A small self-supervised image encoder, trained from scratch: norm rmsnorm.
Rows from block 12 of a small self-supervised image encoder, named by matrix and row number. Rows with one number belong to one neuron. Each number is 500 + 40 x the weight over its row's rms, rounded and kept within 0 to 999. All counts start at 0. Numbers have three digits each.
After each neuron's rows are labels from the 100 images, of 14848, where the neuron reaches its highest value: "patch colour" is the nearest of a few named colours to the mean colour under the peak; "lies over" is the class under the peak. Only what is clearly more common there than usual is listed. The data: rendered landscapes of hills, water and sky. In brackets: how many of the 100.
# fc1: MLP up (model.blocks.12.mlp.fc1.weight, 512x256), inputs 172-255
# fc2: MLP down (model.blocks.12.mlp.fc2.weight, 256x512, transposed), outputs 172-255

fc1.440:518488530514435479460456479558476480483561550520465500516458510512505533479545470531527502502648511501438518479510535538501465550484488465511393497518542476536497471590503467554467512572455442527529480482509548486502489478559473510501516554532461493458
fc2.440:484458515508579496519546522530516435479496485508492453489533482458532435512503484415459520402504487481481498540563494529536515541465491525499532507479505513438485463532417413477502490501490486513460460527492445531566532525481444551494473463510515510549
patch colour: grey (70)
lies over: snow (42); steep ground (34)

fc1.54:424582483482490421520497513522493505439532557415525521477448518477474505476545445584483545490514626497559510517507510527556488532472466493429464516440506555461460418535500461467562419601439545477505524490562521465511509475561471539525550483495398484488
fc2.54:535461538487544537549528452512516440505489500582549492463464550479503506482491549452543506432555452478479507542568539470506364523468546559478519482515534461493455543462399508517489502415482473525472521518472463518588464527475537486537471497481559465492
patch colour: grey (77)
lies over: sky (84)

fc1.308:512495566528496495421439439591583526500522503448478537507518486486486469467536547504471527436572506530499495473459470504523504523539525537510458525463565538510496426460516543478452495479519460483533558443513504482462431482499426507522523529582489532442
fc2.308:444520524478464549559492478433481527467505580566456494535506473460500564530511551479564526509477490562462502585520395477513505499491505534488484496462568494541475483535489498456497515518457516519534484563538475553514508460498435505509426420496494495565
patch colour: pink (48)
lies over: sky (99)

fc1.203:511498480511461426506525512646545483494551477480560496538385526590464504598532457587506557520501533530543473423458492489507497412566443432435561504517526592429549597499509521469539466482527527394493522522455437478486560494537505503515511534392500495425
fc2.203:452441492504571535543479440502488483498567471497509433499547496492490496451445503474486491472543485478483549573554475525598400579464503486462377514456501494529459422505429531435491506492451415535479542459563495473481458480568487492519491459540530402517
patch colour: brown (49)
lies over: water (91)

fc1.285:528501458555478465474485590471585512471467525510450562455510441481520554543501577468478559565501473488529499453523487487538573493451523493510491562424513483542572491494546492499492480511532553448463558576498465557495483490527486484469552504531541553529
fc2.285:521457491506495489516519520511472486487461531439465464542453409519505558506554473527440501500474474505511524474547486453497566534436494487435572523539476522483547486595492413493472440547490523411492475465567522541552484490457545522404507521445512559451
patch colour: black (100)
lies over: steep ground (40)

fc1.213:546513518576525523536512472500529496510521571538536495517481551518468499626481475510422532511506482580475501472481393529451536441556401467434535532486505575470526601494504479533577477491463492479500523551481502513547540487479529510470507541424541514517
fc2.213:532527507514551512545503526508583442567537506493490462495498462535474523458513480480498578501518388555564584447531493512463454476454475509438510515557544436505539549492507515494501472425487479508510464503474452523561489483473489443485507572506524500487
patch colour: brown (39)
lies over: water (60)

fc1.172:562568476518464477500446530481502546548473509481524512492511542501555502497462457502555516509493473528521485497465471496398542492552515444478483482485506471514482515455468534491510499488501557472436481475485521523489504570531585545454482559487537491453
fc2.172:512555509505467527502557549504527428458492565533488457474509545516504514474393405492525515473509486557536466484470491520459499445554464485549559457565512494430458500520482404436502502519518492468445478410509500542455501528497532533490557482417511455430
patch colour: green (40); brown (39)
lies over: gentle ground (100)

fc1.281:463531526459517436531524517509528517456560544432556461472537513502473428564508549488503543459504544534488456480489504498551487528485469564493466486492486450554500534535487519477547441534484525509469599495510434461498505551550505595550556521525429470515
fc2.281:474497527475547513605544440498539475457516528423524453465525515510474485514452506479515473462455499506510483537514559499519340611422466521461485450520427483526471478560385444479517479459492497519517476471523479484567478502552522534618527509509490425517
patch colour: brown (40)
lies over: steep ground (36)

fc1.386:512528498459438534497427540515429464504507513464525598523472561508481423501598539580522533460527566476579513497460471471487499506567529547428477496490515522491496493414553532523539468580461520516512526555488456393524488480521555485504442509494446506487
fc2.386:481470493456477463482454493538476508534549570471496555514472534551443486480568492543551496547575526500537504510444516458532531504568437487491477519492526500547512457479544581546561540521497451482570579531511448449528458447487518464506472502527441524430
patch colour: orange (51); pink (38)
lies over: snow (36)

fc1.134:516487474450477535493433527519453473524500519467526607536465547521488461480621523570518513543522575486589522501466469462513489518532500514411510493526496524513537504428532500534567453567459494518512518603516431380534494463541525480512443500495450500514
fc2.134:437498497490490483559424459519487521538498557470510553529516488536488466441563496549509473549552537495547538501478505474540514508553407481497490485540531454567526462507524571550560494509509505508580555520496467437539518484482510471480463526529461538462
patch colour: orange (47); pink (47)
lies over: snow (37)

fc1.445:514512449549475420528442520674568570489583504429560508533476431574491457494542483521465503509603504447528474386459481548518469510506424466473503521496506468471498509511521494553556423541475480465500530519480501487441560475551510507474532516480531566457
fc2.445:575454512481461487568472458479487515520467517481531479437488456503499551523545560495437504511489401530522508474600555569496477464414528498471515505519464520578498468490474481440485479465534511547527462455459483460550535462489525551555603542530500542564
patch colour: brown (68)
lies over: sky (92)

fc1.154:545492526487443494512526533510477442456515521457570500494489483473519483485483518531467581573544566480464497479486415486505489474526476542544576506483514512457490531502513463484531510555540537447444489568494482511540501487481508645533514455476437476407
fc2.154:550496540472477514541466556469437586526483496576509552503536470444557547445557504512530503547511508474505528532586475596517543489504467468507429455472501493417538474471534562549498496506457546502538491502496536524530545479520417501518529511566515483538
patch colour: orange (39)
lies over: sky (100)

fc1.362:515459461493488511535497492574520491450506518450494517511468479506452483464511442520436517512540532585442492490522510484531469527499506469499497537475520517480453468460459496412559442570476486501493534456465554444501565525563461574510414504486441492492
fc2.362:465455480464519562605498466474525482535445460474540495457550469461461540496521516490466452489451485533456530520557529533483395511419491503475495468548480487526463479520477454459510423515527519514528500464483430489562519512504561501604586500525462447506
patch colour: cyan (26)
lies over: sky (94)

fc1.3:483520488477391519481457515498442463483604467483517516523484579541472508556541505553470501465498596504488520467410478438476498519531531477472451489466455474511483486505517511525495473538463553494502498491564468415390498453609587505526518494454472470514
fc2.3:510451508473541447524527500547533419461534441445575513515516506499529421494443483469464510517487517433440553507506488506509467515425430550445513440461466455472492500496418498525515438494521537486500540506480406495490527530477502558556480556497531459481
patch colour: grey (59)
lies over: sky (96)

fc1.76:441538526496495488486532449506479545459593535397503452534518520545457520516529428588505478459491527525476486499422512486508489499513438461436502524517472514540451477552527499512529521490435437467521526478533535504465465456424590500520553485436446498433
fc2.76:432507467511498518540532485513515533471478475420513496412510508542470548455481523525508489513505516460476488517506548490569424601459592521516430548513453456539506404508512528530535551532529506507553562391532522483441513484466546500525492528552431471472
patch colour: white (58)
lies over: snow (93)

fc1.113:481551522494453516435456523485547534471582535507450492537458543514473492473497468527592528432504496523508509523469542514509492533629510527528463534416494466466483468442500558500505562490460446523515506458537504553505477448507471488512511509522443497456
fc2.113:515541535496457414482501533469575556486526520500434509529492472482481507489499503586532576548536543534469465525471527518525570487519482421541468566433535516525550482499523521503496578571493501480516537514492524594541469456503489474497497468604432498471
patch colour: pink (39)
lies over: snow (70)

fc1.117:468513448535543456495519501554585518483518510457534484489478493622481553539526550564503574461536470485499451416453473489477538520500436480491520521508540595443508532432479510446582403507494442410420496529506513529511566483504545543400524538512520530467
fc2.117:534481504501490508551568440513556496464481449492543528500522471552447475552523474496511563533520432508492499564456514547494396567473497425425513560418493493490511536534457523511557565479507500478517486521492531481565508430493528430513480496532492458510
patch colour: brown (40)
lies over: water (85)

fc1.84:563546494493495462455460452499446467459484484437494547515475511518476450472495499496400552558511529499488478482485419477552508530501429499513546592404508485397530512415529508514537501522544503474488507595548529524487462466464455479510427436508454497478
fc2.84:559569504461437464445535537573515484485528505466561524517464573579499486495469532477503508533525494424479450440420480479482524503541466551486550502488498468484527507477549543548532507467504534483502488561492493494453495486430473547500451514461510522436
patch colour: black (56)
lies over: sky (99)

fc1.151:459593477539545473530444491478499546535465524471502557561543450494558530552546530566536506484496526492518504501483425465484516516509450444396504489469533569493573458470582576478546470512508520490515508499493507469507515547562518456448543536500540536535
fc2.151:461540524484551497504486431512538484514544570468418495589510538486507487503496422522470546422480541498477514518511463512467525556507445516520579506558499458490472528535491490491486527496529500582508506535518516453521527531512442497516517541441486517503
patch colour: orange (65)
lies over: gentle ground (71)

fc1.494:455536517475451545494524498540477475462583528488537470476505577514494517487449443565528479472608590494522467498462486478493476506545492484541520493504540491515451528551532518524521547517450490478494617463511500504433516519508564544516474498459469492361
fc2.494:451525499485499488476546455499484528414506522527471455484531531479460516468458466541496440522531577478514461532523511509586417556487529513572499454526516440573472519561475486529510607504526485508512559457492532573428491512471468553541464488463498389471
patch colour: white (60)
lies over: snow (84)

fc1.414:550494446460433472485475528517508480521494445390509535527501435495521484481479473493408502566501507453491510434489477491443539511494507530502545474448466518535574511490547466530465417515532525462501455491540545496461487509539548518487530481504454521463
fc2.414:491506473504500460474552501536515474399518462480532457493419514535467508525476501522547480483510498441483500452513507451550471543442508432462481497446501548454515440588465450499455434533514499428488511463579525527455410464490531539460490515475499464435
patch colour: black (93)
lies over: sky (92)

fc1.90:446476468488480492487483479506551506526475415513511502615481424477560445442501450471466468517478488502539456501526491547460523456537507509489507495506501495500500493504458520409445432521537515506481461454505497485437540525451514554478399554483543562482
fc2.90:415532471511477525601508446496483462482446554482540460487477493502559483502500434519487477515474527543525487472543456536500488462546490510480532473615505484530478409516551446469508525538525529503511512437478428451475570522475526541505441501442516491528
patch colour: grey (66)
lies over: gentle ground (95)

fc1.473:524541474508424559471505447508502484480529534524555526467494585569450553505545507553491481535556506518415512481429523469436464497494540518463499517525513484498465505494597481540466522500459453545532512466516507428449477484484486494513489527501494460448
fc2.473:469479482497474486483496498449498486540423539528508512535465492458496489487499530454456415501492505506493487456582475512480478532476498565475515520564464529539571565504424414461490426504549530509558444486548541559524570516482442514537450554469520552538
patch colour: brown (46)
lies over: snow (52)

fc1.108:424555497544491470519481463530524584461494507439544443491410561591487452519489457568560467464482509490478505493490429557460503439583482477456468464523501534454508542483466508511548539463492488487533503467514507468474499501427561494485510597455526514494
fc2.108:520547548509536412507534504540613507446519513466499507545425528525439433532493450533549555465519478544527544474479476459512482483511438446416527514481543517472493496480422503520547508469490489475501539493457469577526481512489475456485527539473533467437
patch colour: brown (44)
lies over: gentle ground (57); water (31)

fc1.422:494494464554484452482467529576510482522518523425540470476460492547491497515513553515439495518568538450551484324486516515507517485476443529528473470483530513526590492545544515498511447494519522439499569475499493512455566512502501546473510540528489559426
fc2.422:538508449552448489491511526577510483435457542440520409461466511568476558549487535528520446546565538477530393441495522543496482551497497464496505440542544546494513413557427386500505501567516523427464439474519583555464514530521517582450582513536456503481
patch colour: black (94)
lies over: steep ground (65)

fc1.321:514454472478468491525514491542466482475507486524479541487457521485531544469482425531412536534530589501455415461518499476519480460489522462557499497471522539482470477477532486444493436567483533509488485478418514513451591543539474627534459480458434520508
fc2.321:506479495508531512584476461478494502539492437474485503495529456427482579438565490526451512519453527509514534543575532568523445517489525495527486481532482458498470495471532474542528503496545553589542532511426476515548502524447510490599581483563453508524
patch colour: cyan (48)
lies over: sky (100)

fc1.373:515457437529540415507497458554455490473515474507475496467433524478480529499473469525424475498558558473414445469511455485556497452472448411553522579507559563462470490457506485394490433588462497486455565498455537480462512477498532525524419524461437485474
fc2.373:475501484558497509603448510421500480516432495492461513429469451467503591450526519547539534452478481578542511558570521489533423529493562538476433468541503496516495472467529468476527518522498538499521523467483519512546537518450581455516613478564473526557
patch colour: black (98)
lies over: sky (99)

fc1.53:465545477488476498486461498506450542463521491516518523470413563482480551531554437548540454438548550479501444484477494511548493453515506518525477516497574532411457609482517481463498444540449541501493565535479528512512566513477574572504460493389456502457
fc2.53:395485482492565553533530458471496535516491510539520441581549470450546518469485494475487479456526449527473500565598493528491424529508468509499512424583508514528464497581458435444396519509470458580482490475504486472497477511517483530515504510475570469556
patch colour: white (47); pink (38)
lies over: sky (85)

fc1.99:510507496551385450501515523520543512528446488522498545541505430480510505489548478511445583499527539501497403473497534543427498484531464410542494500436553550486526493490543502427538497531521529434449447517470530512474606557557514582417501488521530555479
fc2.99:501531492497444515507468497495417472492486540539545532499443592519573454519549541479562454473562520445468424529535446460529480497585517574480520456555579442540449425489526536491423531536493465526473516540507405513472499556486547540539543493543546540503
patch colour: grey (71)
lies over: gentle ground (72)

fc1.487:453462455546476457506496501636555563482532535458508458516459428637538457583465507505515479465554428508505467368476506557498507516487448521448410476477495494551535521512483544466473400488461491487517609482513473478452575501566507576460511523500503530486
fc2.487:507529481515515486579480487431545534512422560449523482488457463454485513538475584532493500493459490570480535511575508546463442496441534530483465493523465477548511573519501476517485448471531573526529547475471572493522537511497481504498592546494491509562
patch colour: brown (74)
lies over: sky (95)

fc1.389:448533475557524482517508477514498492529547512544536465521502435488522415608538524466511607474602512523543433467478480511485486478535489481457571514495575545449505492431553472482540434482359459459460544573500515446443577493483489525446480446480496491530
fc2.389:429453562478510536544511530466482496463529490516487497520529558487553479454532506529483431520497533526496495474565492458512423498435505505506474423535467485504444497556401494459450473501510554519515528524470583520526497479563428505514499516507537533545
patch colour: cyan (33)
lies over: sky (99)

fc1.313:528502517459519507528527504532445510490588472503539477493484563498473532511528446544528473506575540438507486522494490485517481402487452483508576468520598495472450586432534486504529502549487529477505517607462441444480531473438565494516520516452463495482
fc2.313:465595472598511569547494481493490561519487552549484454512522466443576530520461481518469547506544470568475514498553523606413448496502497499516489443508568497507477531583546448484475464552453511492451436479447517491468482527515546509455488543518558492530
patch colour: pink (30)
lies over: sky (97)

fc1.215:555522531481443590494492553551449460459545473484561521520541501544466458489568485532409502520542540475489531466486455447491479501531524535431529479440489495447503487506511486517489509456465493470484470540493490493425494498472452539507424405491497499484
fc2.215:551428495492493534544526537544469493508508458528576505484583507535493492513542544471536509476480490484559496454540495548550497466549467517483499390585437493443458485533490476515488494454444503558505499512502476520472560487504518559542547443514524421563
patch colour: cyan (28)
lies over: sky (97)

fc1.255:500558537547504451518542508509549523455451520485495489478532468489564493615493467522459536519491556534433406498507481506512512524511456529548486485491526509517487508525475475441566413612503550462379480504451455499521612582555456600490480471433518506530
fc2.255:551480485502507496550503519516484406521552544504534470438512550543437542448466498491511462527556506508530534460540497538510475470593446500567556444591488543482514487509507428545489582484472477491514521503501458524497479449515401498520524476520482431522
patch colour: green (25)
lies over: gentle ground (86)

fc1.235:468487481473495445459480529485443588532538558462466475574516510484483492536454500496531511505502547513458446513475444520454554450512457451530506498509469541515470596526491525422484500510471452503510523521491544567453484495571449493496558496443506506533
fc2.235:434525473482536484506493470466493453448487519478485528456499496426510493456436447508518461443480553504543483573534475564519482501526471497552507466531469533497432497561461412444484543545450515541494535556522552505517513458480476514515497478510468434554
patch colour: pink (49)
lies over: gentle ground (84)

fc1.368:558514504507489531506553523527428462481511473511521516495496554478484478534574545541553526512520547449575454488491460447501492450514431523518560485532558489416475634449526427513553448546481541449442515627477404525526533550470588560521489496477466485480
fc2.368:478534437555548480538458440441534549522485529513464459510494415383571533444434459526455481530483507543447495544605492642474477498507487505516471452539525482523495531532484430469472465557481556548495478482469544509509515504462477504516462575500527513565
patch colour: pink (26)
lies over: sky (84)

fc1.421:534490406507413481514540450546563532482490462511453500467445458530455547519490472527498478529543455552413387468496540617496512490473526427512489611491523504519452549472505478445541451537497504425475474505462524449491564463469522523514544536481468519530
fc2.421:525490556490479580499484497471441521519417537567473530478486555462491482517469522503497445403500542532552441484574530458478431489517532535514504528585467455580469559498472480469546466519517545550541525529461526520523571562556563525581505482483485528495
patch colour: black (100)
lies over: sky (100)

fc1.170:454524507533505468525516501533448508496499554498541527491530538492512473550511548564542583492548569478548487500510461523518482512526395478492520499475565514471452567503530556504637491571487534458449566561447507450504612582554479614520526497455471495503
fc2.170:481448471443565522468457476495469518546507528541469481610439467426579423420511466490470462452472510460545549540590485574510544488535519572507505498509498480436538561430455560535464479441532497552547502496532498468556481524482394500512417524451533575563
patch colour: orange (42); pink (30)
lies over: sky (81)

fc1.239:546517531494486524396426570479507530552526476526456542501486551498493546481568436544592492501509483524522506519515527486471503484499506426480427501497497432495520508478553523546454516485473488526511551501467487571465468503495539481487478529529501502438
fc2.239:556442527482572468456476404506482464546575556493441498527475548502440553468518498492445518453572516554497560498511464478541569503545475480506497580481511537471539495489470495547509549457502390576563576545533523527548422433501400458538446479491457511499
patch colour: grey (72)
lies over: steep ground (52); snow (27)

fc1.180:479502493463502488537532471533516530475590552414576449465545529516434500565453488473544594442516537533458461488472502573509469561487479569478436474507474458530471556520488519516522445512465500527470554499513450437507490495596562599554546535525430493525
fc2.180:490493526458529498602533445497546509464497495444506446473526488471499487496489503467492479493442494492501474552528573506501324586409473498481497451516419485518472466564385396491486480491508518514505465474520506495581480493542515530636502515527502426527
patch colour: brown (41)
lies over: gentle ground (66)

fc1.319:549500522474479476526520481606558500486510525487494514478496532505473542547483408501455604498500550556468426463481534534448499530478518511523469507498510537497492486525481464481495439516474494521479487492448479467527535536570493611508508523488455509511
fc2.319:558419516442499518552529472514508482536487430443466524454580481434496530466530442466428441531420523468474502518560554549467423551437457489561528508540424461492458480502456464484537484534584512526518484496468456495593521522536479534663519532508450484481
patch colour: black (77)
lies over: steep ground (50)

fc1.341:495577553485509513510472479466402593522483441424452492479548494507500548549560501506547509469455492569524477513464421463493539515512506436398450526509450494431494492494513541498500501501474527519508500466547540524497485505486511474507470505472491511466
fc2.341:479514484505555515589517503453499432494487534454473470510510478453508561507416514472526469434441509478428472569529484497524416548456512556486527528542432534491461472506455491423497510541490509478473452517524480473613526507526503484512539487423472452501
patch colour: orange (65)
lies over: gentle ground (100)

fc1.66:485508453531508481504499521514487536505451531482462523518480472446556455558498547505548560517520546482536510486463440446517560509566493482463468536479536555535554495509534570433527463511505470528444558536502514471489517543564503466415516474470564620535
fc2.66:472534508473515531544483469520497577466527532469454524610466449451536473465539438542424438481449516509490563523563556578502512542489498489528486510483475442534521474516518551568475481490553542493542536506493552454528525565448411553504503614486505524516
patch colour: orange (79)
lies over: gentle ground (72)

fc1.42:536568436505439498507415470500458482516544501460520468517489506525477503469509420562478493476481536476454512484444476498425483480507512431396536465520473478498544503443512493552468498487466524446532446451509546482458523541510595497490472531480491505463
fc2.42:523472504485515471504517517499513421453566467469493498530494525478512465493429453481491533512468543442488510460542515510541501539478435463524534440489471481445524491509464408521456432509505550490447500466532470561465489515524431560503480495489481463434
patch colour: black (89)
lies over: sky (91)

fc1.69:487515531465421571482521478525468453450570537527511593527492555528465534540541460544459498497618575556523478499453538469491460551510506458507482532456549532489462526495505517497580514541410459482501544497505516475498502477601486514505447461507472448408
fc2.69:527463525476554526441518490424500490523470526559423454529518540403473502549534468488435480463450521572466448542553503520518518472479488490525481518524493514508444583511399453428503491486521464538508527479438480612532490531526454516560484429456529502519
patch colour: white (48)
lies over: snow (25)

fc1.482:509506497478532475496465474517501459585497594477494504527536540510511475511487450505447456471470482488473505500446439554408544499564437536516540472567467593517529548415473455519486484489490483528527470484497519526537513528484481513459513534445514513455
fc2.482:486554521563589532548512515470582486595510567513463461521535471494523528513431458486461554468457412534510559476546479556421512483452425502456481520525516451532514563488504526473494432467471488497510492514471487515584485499520502485478486582491516519472
patch colour: grey (64)
lies over: water (60)

fc1.250:532538570557521499487554538511593500488470459520507475524515468480547441483505505482475612474456501543604477464514500482495532526512479438512447495431507466456547507548466506467534470441532533485435454463495484556480448571525469537454489509488543517476
fc2.250:494566476576456508529524422490512500485463535469491494520431500546497564544543467532479431476498508590481469441469502438453490500495531460449611510617515549543501514580531461492494511536531507444501384484460542499488497533546579479443484474437549532505
patch colour: grey (67)
lies over: gentle ground (83)

fc1.246:542539480494558411520511463527532533544604568478534464550533505571464483529508476573521470507461483584478506522421473529427553442528454484446538463559474607529558611432479491472518462477515475483530472523498473514527497453471513501502530577418515483517
fc2.246:478496527472498494551502538499520415495513475470506492467454513520445516457435475515540568428474485535574564514569468490519442479521538508441548472571488454506504516465443475524472575426503511529491514461470492542532495471447534480515546509481494425483
patch colour: brown (53)
lies over: water (89)

fc1.259:448567432485513400508517510510521545496563480411493499527535437523484486565518426557522495453504470538489498507386492537501496517517460457496441551453476594529517460525593522453481531537452472466490491512542475456516508460554553487482534453517467467497
fc2.259:476498470510547529542505471437514537532450511465529532496529416485513439495546493472425479552454471513447566549508490483494487529459521516481526509504449500474513516520518492508549453482516506492554461525530555461543527493520511479490446426520493485521
patch colour: orange (69); pink (27)
lies over: gentle ground (82)

fc1.216:510481497491509555517521519465460474577470598550556508575569495487539461521508526478415564530475470518451520508506461537478508487500545554413474542470491452499517472477536513496500499469481464515503485524504475492521495510491557486468444450507549500526
fc2.216:476473430521507519546508467504494467565455554532532483558523431506541462470603439479464519473480463537558515490508519483422451501509508542457543459578485509520514533493518483488518484472494516479498382527501487449515577544507486528452423462467561542517
patch colour: brown (91)
lies over: gentle ground (72)